Rows from block 5 of the image encoder of a small contrastive image-text model, named by matrix and row number. Rows with one number belong to one channel. Each number is 200 + 30 x the weight over its row's rms, rounded and kept within 0 to 999. All counts start at 0.
After each channel's rows are labels from the 100 images, of 14848, where the channel reaches its highest value: "lies over" is the class under the peak. Only what is clearly more common there than usual is listed. The data: drawn human figures in many poses.
# convs0: expand pointwise conv (encoder.blocks.5.convs.0.weight, 240x80x1x1), inputs 0-79
# convs1: depthwise 3x3 conv (encoder.blocks.5.convs.1.weight, 240x1x3x3), a 3x3 kernel
# convs2: project pointwise conv (encoder.blocks.5.convs.2.weight, 80x240x1x1, transposed), outputs 0-79

convs0.200,142,206,170,206,252,215,183,139,200,217,146,211,201,240,276,165,239,180,203,227,197,193,218,226,212,216,135,194,211,196,223,116,196,187,227,220,239,204,213,159,203,203,192,190,177,183,253,206,159,216,187,200,198,188,204,243,174,189,241,201,189,207,192,167,182,169,202,170,183,202,217,210,215,174,196,291,214,164,222,245
convs1.200,192,167,169,191,141,196,242,223,190
convs2.200,216,246,198,173,243,224,207,220,207,219,154,230,211,226,221,166,202,189,230,218,194,244,212,187,199,181,180,178,258,150,273,208,226,223,201,225,244,171,203,176,231,143,263,187,166,182,216,221,187,180,184,157,194,126,194,191,231,217,215,209,190,145,203,223,177,197,190,207,198,180,238,152,228,127,226,225,236,203,225,226
lies over: torso

convs0.184,189,211,167,197,219,138,220,181,211,241,223,152,253,226,186,206,197,200,148,257,199,197,198,221,174,191,192,189,216,208,227,206,215,199,147,199,176,160,255,212,225,194,196,219,146,133,152,243,215,198,206,246,174,169,177,193,205,188,243,258,210,189,195,137,198,195,200,202,223,253,227,210,248,165,220,235,255,205,201,165
convs1.184,216,233,214,173,198,229,198,203,271
convs2.184,211,196,202,191,284,223,219,215,243,181,168,216,196,211,211,193,170,207,151,234,184,253,188,183,193,216,174,182,200,168,227,250,264,221,227,161,170,195,179,182,177,217,212,146,250,169,188,180,197,154,195,178,153,191,192,182,185,173,214,214,200,149,179,215,230,176,136,180,243,171,202,179,194,174,213,178,251,265,223,249
lies over: arm

convs0.230,203,165,204,208,220,181,192,212,182,228,169,170,215,149,175,222,214,124,192,223,183,196,207,197,162,152,198,214,243,221,175,200,261,192,212,191,210,196,245,224,185,206,161,248,177,183,198,209,154,145,206,226,100,237,203,187,188,215,249,207,268,215,149,177,169,210,220,169,203,250,213,165,210,218,204,183,225,202,235,215
convs1.230,167,169,166,216,227,188,233,246,225
convs2.230,181,179,211,118,235,199,194,206,235,197,135,214,143,199,204,216,176,208,189,197,209,223,196,178,201,249,187,201,209,167,242,202,181,213,229,190,229,167,215,164,291,166,242,147,196,163,167,167,214,186,194,217,183,191,147,230,230,240,194,209,275,216,199,182,186,216,228,189,264,202,242,169,214,197,188,219,216,215,194,226
lies over: leg

convs0.174,204,222,195,168,220,194,178,231,200,196,206,201,249,211,233,223,152,199,187,211,214,184,244,205,161,204,184,169,207,217,178,183,170,156,217,114,220,182,220,227,242,208,158,204,210,225,213,162,241,221,189,212,210,237,82,195,165,239,185,196,228,201,210,248,151,209,182,166,186,243,196,212,186,183,205,202,210,186,123,188
convs1.174,167,182,197,170,188,192,152,253,222
convs2.174,227,167,160,218,211,197,158,252,184,137,195,203,260,221,219,227,219,145,154,190,213,190,232,206,185,199,174,189,192,201,176,179,186,167,243,167,204,237,175,225,239,247,156,204,218,191,265,165,182,194,186,220,198,264,211,200,188,205,205,179,187,154,229,245,150,183,150,233,187,207,175,240,185,231,234,179,247,211,158,188
lies over: head

convs0.36,215,167,190,198,198,212,164,190,157,176,167,213,261,162,147,240,206,176,154,248,196,163,182,204,159,186,221,220,218,221,170,196,230,174,199,143,232,192,240,248,183,207,189,224,201,163,154,158,188,183,221,242,142,242,186,200,202,211,229,207,260,184,158,184,191,188,207,193,217,293,215,171,204,208,184,194,247,216,222,204
convs1.36,157,174,169,185,200,192,210,243,248
convs2.36,199,161,204,178,215,188,193,216,197,147,146,214,213,197,213,211,191,194,166,218,215,198,185,191,193,274,194,169,168,176,190,193,204,181,204,172,218,162,216,162,257,203,224,164,208,171,215,142,208,146,180,266,161,204,141,244,212,249,214,183,267,185,170,223,201,216,195,188,271,214,223,181,212,228,198,223,229,247,171,250
lies over: head

convs0.226,198,227,222,194,224,195,159,244,233,200,194,193,256,179,241,217,188,193,214,192,214,196,235,216,187,201,181,139,246,189,168,143,195,160,223,128,210,200,207,189,246,214,166,196,186,222,241,154,212,193,190,197,214,258,129,171,161,221,196,177,237,210,214,212,179,194,161,178,196,209,195,197,188,178,192,198,183,181,84,202
convs1.226,230,212,237,223,215,173,151,161,186
convs2.226,180,167,245,194,218,250,172,260,203,231,180,191,205,200,233,228,186,183,206,211,178,212,191,195,172,158,225,216,242,162,153,243,231,203,234,174,248,221,154,241,209,157,246,209,179,245,224,201,175,218,187,175,222,228,218,153,194,193,182,222,196,171,237,197,106,208,186,187,185,205,163,167,256,139,229,175,186,208,202,203
lies over: arm

convs0.223,252,217,220,151,212,179,191,212,222,210,181,223,270,214,274,181,215,204,147,225,202,191,216,187,204,215,219,132,216,154,177,196,215,121,227,169,216,216,211,234,234,249,208,182,190,204,201,170,189,169,172,245,214,204,151,184,210,252,222,208,259,205,213,227,169,226,207,192,225,240,213,139,207,199,207,234,213,179,163,185
convs1.223,173,158,171,169,163,183,224,232,222
convs2.223,137,146,171,203,229,192,166,216,189,181,162,227,161,223,174,262,175,167,216,226,177,195,225,167,171,211,155,224,170,240,212,207,200,226,225,173,252,193,184,179,266,179,208,218,185,237,204,127,190,182,175,227,209,241,188,221,199,239,191,135,220,159,183,225,173,204,207,199,201,237,200,210,194,233,184,165,197,192,180,275
lies over: head

convs0.78,243,214,235,179,204,199,198,174,195,235,173,153,195,201,211,252,175,206,223,201,249,228,241,146,177,194,223,193,167,202,155,227,206,128,185,203,174,224,188,182,170,213,215,198,205,226,207,208,204,181,236,192,159,229,191,130,199,194,167,259,195,227,222,205,245,173,222,139,215,206,274,169,212,228,166,137,157,224,202,194
convs1.78,195,218,211,183,188,199,172,208,280
convs2.78,253,215,165,204,285,189,199,215,218,196,174,198,227,255,240,194,183,178,184,222,211,244,216,261,205,215,150,184,264,208,198,188,192,183,239,180,170,174,193,172,261,230,166,192,202,173,250,175,176,165,184,192,176,194,151,191,190,221,217,155,206,149,201,232,181,201,179,183,177,184,165,195,178,124,190,201,232,185,166,230
lies over: arm

convs0.152,206,209,225,138,182,224,158,230,181,178,171,222,243,218,213,237,146,206,179,190,188,169,179,171,205,198,228,202,167,231,179,214,185,176,277,159,276,193,176,259,245,197,192,192,215,158,217,141,200,186,166,205,194,222,164,182,233,263,197,211,219,168,227,236,160,216,197,155,221,251,217,180,200,191,184,199,177,176,230,210
convs1.152,198,193,160,201,244,155,228,213,162
convs2.152,172,174,250,197,179,216,234,211,237,225,197,220,123,211,219,220,181,171,172,207,166,200,218,240,226,187,234,222,188,236,240,228,207,243,267,191,173,204,180,205,226,207,177,188,223,253,170,167,216,218,209,155,218,242,228,166,228,234,126,191,197,270,196,168,215,174,214,201,192,208,206,174,160,232,218,149,186,150,172,193
lies over: head

convs0.171,173,197,199,212,170,199,198,173,253,166,210,208,204,207,198,182,202,225,214,195,207,204,180,189,219,256,198,221,189,197,218,151,153,200,228,211,172,220,188,179,187,231,183,163,203,215,201,228,206,222,222,175,294,209,214,255,204,152,171,159,148,214,224,169,214,207,192,250,182,74,195,258,189,186,194,217,157,196,187,197
convs1.171,162,158,197,198,241,186,170,175,162
convs2.171,200,239,185,260,186,214,240,190,226,195,206,178,238,218,203,192,211,211,197,169,150,212,204,214,156,186,171,235,207,207,213,181,192,212,204,188,197,216,220,185,178,249,150,192,292,205,192,233,149,212,264,201,222,208,246,227,196,131,199,174,168,156,191,240,222,230,170,193,163,138,177,242,190,194,227,231,243,241,225,201
lies over: torso; leg

convs0.133,178,232,210,179,209,207,256,230,141,185,247,215,216,203,256,183,195,231,165,181,211,196,253,202,192,232,185,165,196,205,175,239,198,184,220,157,182,178,231,226,182,195,184,248,257,240,230,203,228,228,190,176,181,204,164,206,176,221,174,224,206,203,198,226,108,178,235,166,171,211,230,207,188,203,238,284,242,206,162,190
convs1.133,204,209,217,198,277,221,183,206,232
convs2.133,138,147,187,227,227,239,264,200,188,190,191,268,145,166,202,182,198,172,186,222,130,200,221,215,206,243,162,232,214,213,234,208,203,240,245,171,192,195,167,195,198,200,163,218,189,247,215,191,179,211,200,146,198,182,200,204,179,210,196,172,192,204,156,158,136,166,207,234,191,219,171,186,162,202,252,233,183,170,192,246
lies over: torso; arm

convs0.195,187,196,186,226,165,233,176,235,221,139,244,185,201,168,129,244,177,218,162,185,207,154,191,193,173,229,209,232,171,226,178,248,209,194,197,157,180,208,238,231,139,191,208,172,268,201,150,216,230,203,262,216,187,232,227,207,192,166,177,248,184,199,203,207,251,187,185,215,205,185,229,227,197,199,165,178,236,266,210,191
convs1.195,196,248,222,208,265,191,172,189,196
convs2.195,195,127,219,240,164,230,178,175,209,174,192,223,209,128,155,224,224,177,182,205,137,183,126,227,213,239,205,195,208,188,193,183,218,203,250,139,232,236,195,220,158,220,174,217,210,223,185,177,154,195,227,217,215,253,249,223,187,160,210,184,195,219,143,151,206,224,185,232,219,209,166,218,180,215,169,211,178,226,209,187
lies over: torso

convs0.182,210,216,202,198,234,203,227,261,207,209,202,219,246,153,258,193,219,193,193,214,202,209,232,166,190,221,210,203,251,208,155,206,228,175,230,163,197,218,221,226,168,267,170,219,232,210,194,206,162,221,177,192,185,224,179,122,181,226,223,168,238,242,163,201,139,190,226,168,178,197,227,148,135,222,213,261,181,184,175,207
convs1.182,164,153,153,207,199,180,202,220,240
convs2.182,184,162,176,173,231,214,176,212,224,179,178,236,139,222,176,206,128,184,229,207,219,184,183,199,198,256,178,222,169,228,239,219,158,248,199,211,212,170,175,159,282,156,214,161,210,186,184,139,233,181,171,207,203,174,145,252,200,262,185,175,207,177,181,216,206,225,212,194,224,220,195,196,180,205,176,161,183,196,196,254
lies over: head

convs0.101,194,230,219,198,200,187,211,234,156,221,262,109,131,194,153,249,198,211,215,135,238,171,212,200,201,177,170,214,183,216,206,250,223,254,151,226,185,153,169,181,208,132,207,224,173,199,201,224,211,204,230,197,169,190,222,203,177,152,196,242,221,176,211,175,205,234,183,193,201,198,178,232,227,161,194,166,169,183,186,204
convs1.101,151,201,210,153,211,219,153,198,227
convs2.101,174,172,154,199,227,222,193,123,213,225,150,248,225,213,261,189,148,181,202,255,209,190,234,233,163,210,219,239,219,204,192,185,182,161,212,172,181,238,232,170,210,233,219,183,190,200,197,222,230,220,172,195,232,213,154,156,242,228,169,131,158,212,178,184,212,166,205,184,175,244,260,177,196,164,175,208,195,228,213,197
lies over: foot

convs0.28,191,181,196,177,133,240,205,248,219,150,255,236,175,199,196,191,173,223,190,156,206,166,185,191,289,259,224,181,171,168,205,228,174,213,233,206,185,225,153,221,207,190,231,194,260,219,197,197,260,226,220,172,214,169,229,214,216,206,147,232,192,182,250,223,207,206,192,222,200,153,191,212,203,219,224,229,142,209,182,226
convs1.28,217,259,223,190,222,226,186,153,187
convs2.28,205,163,148,203,241,239,208,175,217,209,117,171,183,166,185,214,204,170,199,218,162,199,184,204,172,179,169,175,214,187,239,159,256,209,247,185,256,186,228,191,178,150,188,186,213,173,196,196,178,183,205,191,130,204,201,228,211,193,208,203,234,199,138,154,165,199,164,226,269,233,201,214,234,203,217,191,261,228,214,235
lies over: torso

convs0.202,238,199,255,222,152,161,189,228,190,172,245,197,310,196,196,219,221,238,133,225,201,162,190,166,216,215,206,176,172,198,181,201,212,188,199,176,169,210,216,272,192,249,204,236,181,189,194,191,196,136,208,246,203,215,209,196,221,221,234,239,203,176,237,203,221,261,199,193,180,215,218,171,225,189,200,232,189,165,178,165
convs1.202,157,185,157,233,219,239,186,184,172
convs2.202,165,143,233,210,247,192,174,218,172,177,179,181,189,277,226,250,198,156,237,232,250,237,244,185,162,220,135,215,185,217,171,188,246,221,203,184,239,159,228,188,216,193,229,207,177,242,182,185,195,172,208,257,175,240,204,226,177,214,221,177,230,204,216,213,212,188,227,148,215,233,233,160,223,190,179,216,228,201,170,246
lies over: head

convs0.137,213,240,203,195,198,224,168,241,142,181,212,206,195,190,194,237,167,226,211,195,224,156,261,151,204,181,195,186,193,210,130,246,209,131,206,147,207,230,164,230,173,192,209,215,239,256,224,175,231,198,217,176,169,238,179,148,167,216,171,186,205,156,234,275,205,168,204,161,185,214,189,193,182,207,182,161,178,181,193,220
convs1.137,233,260,209,162,169,182,210,188,182
convs2.137,181,220,213,216,212,241,161,238,176,223,183,144,221,162,189,222,192,194,177,168,202,167,223,215,141,151,222,211,223,207,165,243,228,137,225,153,207,228,157,260,185,194,213,231,209,232,233,191,163,239,222,190,198,253,215,153,181,189,188,211,221,175,228,203,125,217,189,206,190,242,158,200,274,191,216,182,190,201,194,186
lies over: torso; arm

convs0.194,217,182,158,181,191,222,217,208,163,150,206,228,209,177,160,195,173,204,144,211,168,161,202,198,170,210,205,196,208,208,233,237,215,208,235,166,187,189,249,319,183,200,179,202,215,211,167,202,226,155,196,228,170,208,187,231,199,244,217,237,250,192,202,246,147,213,191,198,207,257,186,191,223,198,244,202,279,177,199,203
convs1.194,176,182,152,164,168,166,196,233,217
convs2.194,152,142,240,183,240,177,189,233,184,154,175,212,207,164,170,190,220,171,232,197,221,173,182,139,176,257,165,225,178,202,176,171,195,198,159,204,215,147,196,184,212,191,213,199,174,176,216,177,212,153,157,257,174,189,178,218,151,247,238,203,247,210,175,201,186,203,245,212,208,217,261,153,225,247,183,219,199,192,206,251
lies over: head

convs0.61,219,199,177,188,183,211,202,157,222,191,199,164,124,203,222,219,184,199,227,169,194,148,189,146,174,199,214,198,143,207,191,221,196,168,216,175,157,143,208,201,133,226,182,178,159,181,223,224,195,179,203,171,176,198,189,233,199,185,180,211,206,178,233,129,186,267,234,190,195,200,284,213,219,222,200,133,218,236,230,204
convs1.61,197,165,179,231,271,203,199,210,184
convs2.61,212,151,162,197,205,225,204,132,234,234,199,202,170,206,256,162,186,177,232,194,154,180,200,203,151,233,178,228,171,219,197,201,176,212,247,200,155,205,207,166,149,232,142,196,171,222,256,238,150,151,185,166,215,175,185,224,192,194,201,169,206,155,190,153,167,263,235,194,167,181,210,213,194,164,220,163,203,200,182,222
lies over: leg

convs0.95,218,128,198,183,156,193,224,171,170,200,176,240,161,156,178,169,205,171,196,225,142,208,166,215,270,213,247,165,198,153,199,213,204,210,232,252,224,238,188,210,198,206,214,234,176,252,214,186,196,169,197,192,190,178,244,229,265,234,187,202,217,212,178,169,194,239,234,208,217,201,172,171,218,265,234,194,187,210,250,236
convs1.95,212,167,161,213,231,231,198,144,213
convs2.95,161,204,156,187,241,203,185,192,243,184,201,202,238,214,244,220,180,179,175,239,194,205,261,225,179,155,140,193,244,196,175,198,248,179,222,129,238,192,237,183,201,222,184,216,193,220,237,227,194,171,202,200,196,256,182,151,197,144,179,166,162,187,190,169,185,162,158,186,187,227,218,236,181,121,182,190,233,211,179,186
lies over: torso; arm

convs0.53,135,165,134,208,237,211,206,156,259,202,182,222,223,234,226,166,213,165,195,207,179,218,186,218,177,211,145,240,244,195,230,125,177,218,239,208,217,200,224,161,198,200,188,182,221,164,197,265,160,236,198,210,209,189,203,240,191,166,230,193,180,193,186,159,205,190,182,192,177,171,190,249,204,165,189,282,224,203,223,204
convs1.53,194,172,215,204,188,196,211,274,165
convs2.53,233,199,186,206,200,223,221,185,169,220,162,191,218,182,198,199,174,209,241,246,209,280,229,177,237,216,217,173,242,161,211,196,248,213,168,236,211,223,209,144,195,154,252,200,208,249,198,225,208,177,242,154,157,142,220,171,249,199,187,196,182,162,166,214,221,193,203,186,224,133,196,174,198,183,243,195,186,248,179,250
lies over: leg

convs0.229,181,221,178,215,244,124,232,173,213,291,205,113,214,210,202,201,212,188,198,236,204,226,229,217,146,156,177,188,229,203,218,179,225,209,140,222,159,175,260,172,219,200,181,221,136,180,181,256,188,191,211,224,173,191,173,175,196,188,235,208,212,219,179,159,190,197,208,200,220,212,200,218,233,192,224,193,245,194,179,169
convs1.229,239,208,238,213,160,215,223,248,215
convs2.229,246,256,184,150,229,235,215,219,248,187,173,220,192,182,199,213,170,230,205,172,184,262,230,198,199,198,139,179,252,172,238,227,194,195,234,177,220,219,202,200,217,210,182,164,244,215,179,199,219,208,254,148,194,191,177,192,200,177,133,236,184,187,205,240,190,201,139,174,204,162,229,183,162,165,217,201,245,272,186,208
lies over: arm; head

convs0.44,179,244,248,163,184,163,167,220,214,204,220,132,174,241,218,217,203,228,214,155,254,193,189,195,270,200,200,148,196,153,217,178,180,202,202,233,184,197,155,211,265,178,207,182,170,195,224,197,254,173,220,196,232,215,208,222,219,197,178,208,218,187,277,202,190,212,227,234,229,156,190,230,252,183,230,188,193,162,165,237
convs1.44,157,196,153,192,233,225,154,207,202
convs2.44,182,214,203,170,177,194,196,164,248,232,217,243,213,262,252,177,171,180,209,197,171,161,215,214,154,170,194,215,207,223,221,232,159,191,219,184,196,232,207,195,242,240,189,205,212,200,184,181,235,260,186,224,287,222,184,212,205,220,155,171,153,180,253,242,219,246,224,178,135,221,261,205,192,207,184,221,211,213,228,179
lies over: leg; torso

convs0.199,223,209,209,157,201,151,192,189,203,235,193,134,208,199,221,266,184,189,184,246,220,187,255,179,178,190,211,146,175,202,166,207,217,103,218,165,178,197,214,216,188,235,164,237,160,226,215,206,198,185,229,215,149,252,167,169,198,205,193,225,246,236,218,176,188,211,231,133,200,232,236,184,231,211,189,172,167,185,180,196
convs1.199,225,218,228,221,203,268,207,233,188
convs2.199,225,192,195,237,246,184,192,230,218,218,161,186,195,203,244,223,227,100,177,190,213,233,228,239,157,148,170,195,260,168,200,181,227,154,237,186,218,193,193,209,193,255,176,199,216,220,225,216,171,197,256,184,218,247,215,182,211,172,194,200,243,210,214,213,191,197,158,194,147,173,208,145,220,180,228,194,225,258,167,221
lies over: arm; head

convs0.55,200,190,191,210,190,190,160,238,222,209,179,178,166,197,240,229,213,181,176,222,184,198,239,185,216,206,206,137,164,190,177,258,305,171,185,207,212,241,206,203,160,191,252,199,171,246,200,214,173,220,124,276,191,213,193,202,188,208,227,198,206,268,168,230,168,242,182,203,217,203,159,180,187,219,182,213,198,238,210,207
convs1.55,208,187,210,265,250,226,201,205,183
convs2.55,180,204,207,177,214,209,194,213,251,211,156,214,169,187,253,208,233,199,185,220,122,203,220,217,194,223,170,184,183,171,219,209,268,239,219,178,222,209,221,195,182,226,182,177,177,208,189,222,151,219,125,222,248,198,188,213,203,162,237,179,201,266,200,207,156,234,140,220,159,160,172,175,184,126,187,228,216,221,207,215
lies over: leg